{
  "arch": "preact_resnet",
  "model": "image classifier",
  "dataset": "drawings of small networks of dots and links",
  "train_examples": 195000,
  "image_size": 24,
  "crop_scale_min": 1,
  "horizontal_flip": true,
  "translate": 0.12,
  "targets": ["dots"],
  "num_classes": 5,
  "norm": "batchnorm",
  "activation": "relu",
  "depths": [2, 2, 4, 2],
  "kernel_size": 3,
  "stem": "deep",
  "avg_pool_shortcut": false,
  "widths": [64, 112, 192, 336],
  "label_smoothing": 0.05,
  "loss": "binary_cross_entropy",
  "init": "orthogonal",
  "residual_init": "none",
  "optimizer": "soap",
  "beta2": 0.99,
  "lr": 0.0044,
  "beta1": 0.95,
  "shampoo_beta": 0.95,
  "eps": 1e-08,
  "precondition_frequency": 32,
  "max_precond_dim": 1024,
  "merge_dims": false,
  "one_sided": false,
  "adamw_lr_other_params": 0.0014,
  "magnitude_pruning": 0.3,
  "steps": 10000,
  "batch_size": 128,
  "epochs": 6.6,
  "lr_schedule": "wsd_sqrt",
  "decay_fraction": 0.4,
  "final_lr_fraction": 0,
  "warmup_steps": 1000,
  "weight_decay": 0.03,
  "adamw_weight_decay_other_params": 0.01
}
Rows from block 5 of a small image classifier, named by matrix and row number. Rows with one number belong to one channel. Each number is 500 + 50 x the weight over its row's rms, rounded and kept within 0 to 999. All counts start at 0. Numbers have three digits each.
After each channel's rows are labels from the 100 images, of 14976, where the channel reaches its highest value: "responds to" is what is common among them. Only what is clearly more common there than usual is listed. The data: drawings of small networks of dots and links. In brackets: how many of the 100, against the usual share in percent.
# convs0: first 3x3 conv (model.blocks.5.convs.0.weight, 192x192x3x3, each kernel summed), inputs 0-191
# convs1: second 3x3 conv (model.blocks.5.convs.1.weight, 192x192x3x3, transposed, each kernel summed), outputs 0-191

convs0.73:585459568544465457605562527388540546491514464434608421526499467465539452494467345554429502437472427488483476476551485504515445526475456495578472516467482556506558472425482483551526451449508472560497530478437458501432535541458499462541535485445488516466451445587423460466530561470558480447492530479451547627518525544519539462534611479513427448549461679484502560469534474498524481463453438451507479542375507479515560486543467456468491481429469406506435432535494462441482451487372508549636476470480483508496451541465502481515427565485470511493533564465564475506591490452567511453
convs1.73:460483436437537545498554468498500588602535457407454574485496509445544525486540470473413481520550461536525440500508515462524448516479511467547504480474431523524520510491451551523533519603535447550458476486477466498490482528414535508626489519492591551568477484549401533545524509470518496518521494513504509482549521502490445526538457463596461579460571659475426495644510472476548455558505435482448500500535410584447485493419485415603474559548505459529540421516473455557493506529519519557622500548511584506482526456490464551487554568461491687487526536480347483538567524518555472435
responds to: laid out on a circle (80 vs 49.8); nine dots (47 vs 17.7)

convs0.166:502428559429394486546514531429455523543481413393457530507555405533522530463599483513460495450467488607475448567578418530468499492541473600519488437490501467496588481397439493498505473414420505505573502524440450506494507547393558496487502490410499479482466402536485576466475572462442575355514518536493487503537466550433556448557566420530484486454474485504462555571505474541513520542452490466511515429448448468482489466418440496526473518485478453548431485482555477468450456504548460560560508544400424505486465557499504553451457480564468565435617502495491408510520442604521614474
convs1.166:437494515502659469510447488480487557516442501396457494466499480476495549508550434548419451539548517561477575494537485477546513562508488413558540479481462480523498544401438461379535492619518391545464496490501504480569529513450487500547488599520444591451392518545574493465556546420534464420477581470539495465477421468514458472498468473503493605501464514496498562652520545519496544519502485510412561498469552409488508505467577453548436405435443580464527465486491527495485457479585456658552497476509505497472462513487453499478544490478541575447604458453570507489440539567504436509
responds to: laid out on a circle (92 vs 49.8); seven dots (40 vs 17.8); grey dots (33 vs 8.3)

convs0.101:504497520574557570550426415557520463550435502544513539522546421592513535507466560529528533508533484394424477563508589538468515523475454475377454526385565495459514443486384498582525498522445642561544463553437417496445488500538500453556534491431523495509497465460458508525504533480410573523569435497553505469543482462461524491538477522460559435539480499522476492563458474550499624588478547493494552489529499520534563478503511526495556544659450535491547454568477448508528499491480515588462593510485567497449547553464605427524473416580498529540596575558487519504544589569452483485
convs1.101:468499519364478360518532442489508559498482568497475470479490510533519494535352447494547463547374448499517484470469488495483565515485569451524557504544514441477460461585458559481510444489489578408372538492495433584495637510466518491567521421536425537520541465654461543491506476517487454515392483488494502483518482529510572516575538460456385473452447496456520544566527529459564435515565457475485486472492474534558481556461530487511481445375490499481562471483539500505499500458506459490459488560436414460552409548499472546591465506405468554557439465568535511603544555506509432497
responds to: nine dots (59 vs 17.7)

convs0.70:531483482459431450503400495478507518476493498444458450515473521539473505460358476523459491487476399556485545528525471562474533483463464468513432463476504468468550478462584449421472552465541520437460554584481493522479557540435466566563483539526546637529446468421566518520561503510407486519625489512543542469509375484398423595511513433520548447509456494432413581559515417476477490510400435570454444531505573482533568553457518458426434578513482466476451498484553522471456558554489494557475484562470534329484462497374451422566474498491508423464560535498514483455458460498514476510
convs1.70:534480496493503393453579483507460476521387640532471549462492495480474553466507402466444542415468373542509450566616526514532497499486554486550541486513497558470505453446591500524547548599530589528518509474409492486502508614453407496519526463524477499499417500482434524486452560509507447591460454512514514495564622460572524541544535539532493504479520515476538428614476464500542548471459513568445398514449515542488444539532529493447550532439502531483554386467459400504553490462531490576488509478629477466454444436529524541455560548534450506458639579486481457525452465484500511426
responds to: laid out on a circle (94 vs 49.8); chain (28 vs 11.1)

convs0.145:409485495524472492524436500530494501563500448496414436554499550539517466527535391440522534514397554492561527490553560470438607517460515565457527482574463453517490477546537589504515423604582558467450560416439392554395434427487535482509485523488463545533510509602491492561598512378506514502449458450598551499584533495470536459496485448558482586496443535566585513493453538439566440412511519570586456538562532554468559504475471410557552465439591495517472554498487483507441516534515528569495538429437531437492469477467467487480474464460484579468481476522404542442464479527591487578
convs1.145:576445579449636468556578469511538460508451570582544487458515482523453494446476485509422540446548538456535437576542501584481551527520427484489457501485469469468513454522509444525471541428473507500518518410599494412475513510396502462527527514511608498463445562564500555471482464534512536508471548493517471526570505494589571495573434555505442429548533587488533511521386439478449465470512561427493621543434546485525469534464509563565367505424443455508423479508508472480554546487542428530474520486471585556467402518487529481555582520625449531461439564529568448563549475507501386497
responds to: nine dots (73 vs 17.7)

convs0.167:522582438522435559547490570561384476538498535577439506550432548475546523502457583551525506475501448499483576581480506469566536627493450475484551509508537504472485507450486513489413591452541499475472533633494584460526531481527486450555556398587501474475597503532438466518480560506582508575520433473477450468495508435476441455489523515439544431495441418440539533423435525516455489548585441595496481466493574513555504482468449535387499551515526519545431548462465559531590555528511514469492494474482537376567551367472484509490484435550433478444466458493524590517418552446558572506
convs1.167:483510480466506546488420505467493464541480497501506531459518481531565373577463493592491493569510544440458535460385430540489546373550545544529544500549525528487529570472487497562514459386507549448412489505464516495460475446574447409427580474509531420425496472416548453448476494485509500569470563414515555506482501482493538414428462565507469348530554420533482530407473556528520465546461436555517463533470441461538493513552444505416495494528517517504416451521489472503535441382346525460466578516415415539474499578504519455512518536418453421567537498505493506470470499480578552432
responds to: nine dots (45 vs 17.7)

convs0.40:495493545461598496504445494418511509522479489545482456456497543510552544552450422555471601487520555437472470513501467545481513624554471513517421483494602545441517504536472501564529439452457515498504419511507533601468475593493441475483594425510517478502486610464513532504545496484641617518500486485524493513522533428488547501515440563496481513449435567386488525567534570486538493583543530526452500475531378539458453574452585551521530537410546451529470475499467608563418537512468457462512605499574519494399419458579513470519566542432515608496462498487416515430488450450448471567
convs1.40:528543495467560419507533550515534472480587517489500459497542426439547438480514474577388427481454493483464474477492464409488460503445542535536538509484445359532543548535540519517540561512683472535487513460502488482517442479533529469471509472554514515513421462404493541488528504428431401457489460567494418541436564493406431519539526495591540430435450479520524459463576409508463554485484484439444499516503477488545483526454515476529533522468343458514517465499649444444474473495412528517542494433575458433543540449542514423530505504560462444444570539457525602503455588581537543550
responds to: grey dots (32 vs 8.3)

convs0.28:540382525499434544447364472523476419560601518505415484446495479534478512539422465552525500467522508489538456458484464531518520485534525506489506494482468421417534514529423535527564536507554419433469535580598495547431483500490493497455491438492520544564510571497505481445532613586551531434547560534489524486490443516472485511503434475435514519452417362420554514495497498471554431552579351570486449552529449490574432546564504507428436525404523595515478486484476495505498438565477463494584508516598525437555486453487437562483488531533453448448406433480596531505486537452501595564
convs1.28:480440562526432631587503458546387587539493534469409475529560542492515446470500564560506545518440441544465524433509558468527490545537565440552535346508451495517426501525446437636494575508547489475481518454519456516469504493555513552467576552432406582518406445474413444544553502533463478425560431526438523552546529473575498479565537624509505491492432482477529461504493419480574478471527430495543504395487521547526498460531520512489507481428451432508460475477476508488511519487460536496563534526511514504399579521482458403491487551486497508433571401548558515512575604589488485453
responds to: nine dots (76 vs 17.7)

convs0.17:442588453427477507519446451421474533545504565580494504511552445522495442487465510537536466490549549472533429626535575436522482599504459550443470555535437524524523488511501512487492503560487479509567520530522468403581460430490521479406451512541461400581547466516531495481538490558452520561431516534502435572457615494432589554408478587510496425595534562468479527449567439497422527523447531528450493523533551526496549478541456559434511470490547494528511469437436535499550552423495447549479497553648480509535428583535631503587444564426454454573529493428493538545516425473517501573
convs1.17:521481489487465465475514554560499520570534511525504492558516490399514483601521506513463399534573509441545566396544422492585526454554529491461556414520492457423502573458420495503593456525516438463427490465515483544566474525487544578536539477437434447531498494577587490489435476469526476487501507546515550561514450462520511335389512557507476512446388512594470446496479467628485437500583461517488513513459478426449466491527444370509533600554506417460442501499527653509527443525527448458523482518457498488521537511590507440588509457541544496472557420456475524573535517463428476504
responds to: five dots (78 vs 17.7)

convs0.59:499438513517479471501462481476521546424592481553547542481497501500551493542517410498562525496521439431370543482462358521435547567411429581480572515424482527478573472479513540600488522494493456551551484440468460471342529523498565467592421448528513412453458562476521572591542545396505427419515482547449480384571516425576434441502503493387435461528480529452511574505434464521516514501542580425502461467529442458498513496480505465490491485473519508483484478531549452430449436524435521438503544534506507408458452446493447526489470540421527478463462485533509510455413520388571485484
convs1.59:562455498606482554466496469533464532547452481514529435454533550423477534559467530414512463515481476588508621568581531564511525467540580466503586460496442492441545470503578455489537344504559481490447488544578469491523446512525588458516526556473530629481497462431517540546591502440549498484542442505502519570513469478485474462439495553519461480420532348430448519514529445534479486461493483426484556547516488517484554522459498512483486505491454567547373538514571524564442504557545535367470493496396419480474566527485556479614466566469491578568502517513400505541531529489551584455
responds to: nine dots (63 vs 17.7)

convs0.136:567514555480569548541337586541513457562433600480448392429493465570524442442497451502464543562458480509478514457459500521516512589493445449587475438509536442491454495537459545499545426591476456618525504534442477471425555467540515465552467543452483517424494517540521564541474481463506477596599485516563529469443535496500440515500560523451407519473560573433468546537475457507559507550549562455456554574553450505513556576485521561500391448491544524439524520586582507570605552451454578552425532561537548476441554536520426534588433567516446503506499481469517552533510441455509512521
convs1.136:448442449554529393499505453472563471519455478485464483407494537567508535486508427439489506592396508467532463482513545502444528497559503491504594549561536528505462536571470516555562599539580497526571481436468540375486561548516469519593409493562508542522511426484475483463546482581487530605503512613507495478523519506577582491527516542477484543419461464444555431501495475446459493414536501561523442613441497573579452443404440419502517565440549472544552458443461466463483540549621522570492482483435537495477473488603455590492519431534534512481554573394537498492496541589517497447
responds to: nine dots (82 vs 17.7)

convs0.84:439490477476503481472373467458465422454523498535486396520535601495500543548371387458411594458566565515473480541519599491588481552477505491470510617475452462422556608505494528553529507429487509620514441441483442508449539575512513484554472471517465567444505435491460473509493525521526530523542525569470564486485524511481536620497516540511553451510473546434438466485488550494498446472528444468471494488584559465625520478507570470542506456544641531499486612499525531572452477516604574446517473488451533446528428558510468512542442578541593479436516509456484546526491598513469482477
convs1.84:492463435592435558473452505559522407478527473396470536438560482421401495418461489532452504467500570393484577504443519435552445550481538434476455532527531555520538503474474530576531482541446488468527484497468510525503473513439498545516575325476438470587491500478485501540474556389529518492580559498499480470439489518478568468411581485492418473418523436509585501542462423450575412603496447530522425479514490475467462496463543447550506492403511382452523459476461433606406452500500497482462566494505475467422543581481494518486396514530482450516553482582455570551492488461475545550
responds to: five dots (52 vs 17.7)

convs0.38:573494492517494538497614539452424503495522445481494458500451525412491482489477602574503465509488512468423501401517465491464538454522468480494462506441415412438518498532496515467478489494576567421643542487464549487480528538474427452546494425490591522475452536528544410444470515562522473449523459629433428494485540493444572416450426508528457565521514504486473553533526418469455478393472529542524464444477455549416482402432542515482503486388549474426475535518495587477494580509504400447509580553469499519527465496450503474475475417518480561521590557515549461427526429413474550348
convs1.38:511560542481546506481377552536550492426337494479519434473527458492482453491474479475468505480451470549475425496517499529502486502513545429480497485547544432527470522446497551537481504539595515581473476476630453526466510439466475435504492527515543478454453513484529520470533523511469480597395556435461544570499457482594364584528484492524458481503538438481521426422516486452579625501498469485370493398539512521560466476499536493533484545415460551505475464507553579382530469590499524478571460496607532555464492659503481423539494585473494448458403459479481551541448542457479462512
responds to: laid out on a circle (79 vs 49.8); six dots (72 vs 23.8); grey dots (44 vs 8.3)

convs0.67:538552518500475487486486495543551509475514483497490470544591403441500504469456518514469500483424487358499500487613523560485567498439489573579481452426498511508442485343591465498474610516585462542528524481474503526417408509403463467533511440502440446471492497535504490498462586430595494449425502530567489502586501543572488494524498407529468532566497525522501491557451452469514496469453422516506469499474543438487469381324476469548590484463466461484505533468522493477507450668407457525516467449433508497528499602495558493517432526458458543482508440508544529520487395478572449517
convs1.67:517459418524537400463497527446615457454473503462620503568470414558485474587499484453537499476500521540502476474522501539447450495537454525423412504507544494502588469552539549484499468678368535457492449520419452517502466461508571535518442505592516469561507574457545528456517492494470523549428488457541395549467503580568509537509491567550488510486440565487504534440484465540494433555493442530470511469512428361545541497515466518575489428408467562486450453515511561627489491478414558489561483447520438573470530465548553483519533637407578574478499473535485534503466492530549499509
responds to: laid out on a circle (83 vs 49.8); eight dots (48 vs 22.9); seven dots (40 vs 17.8)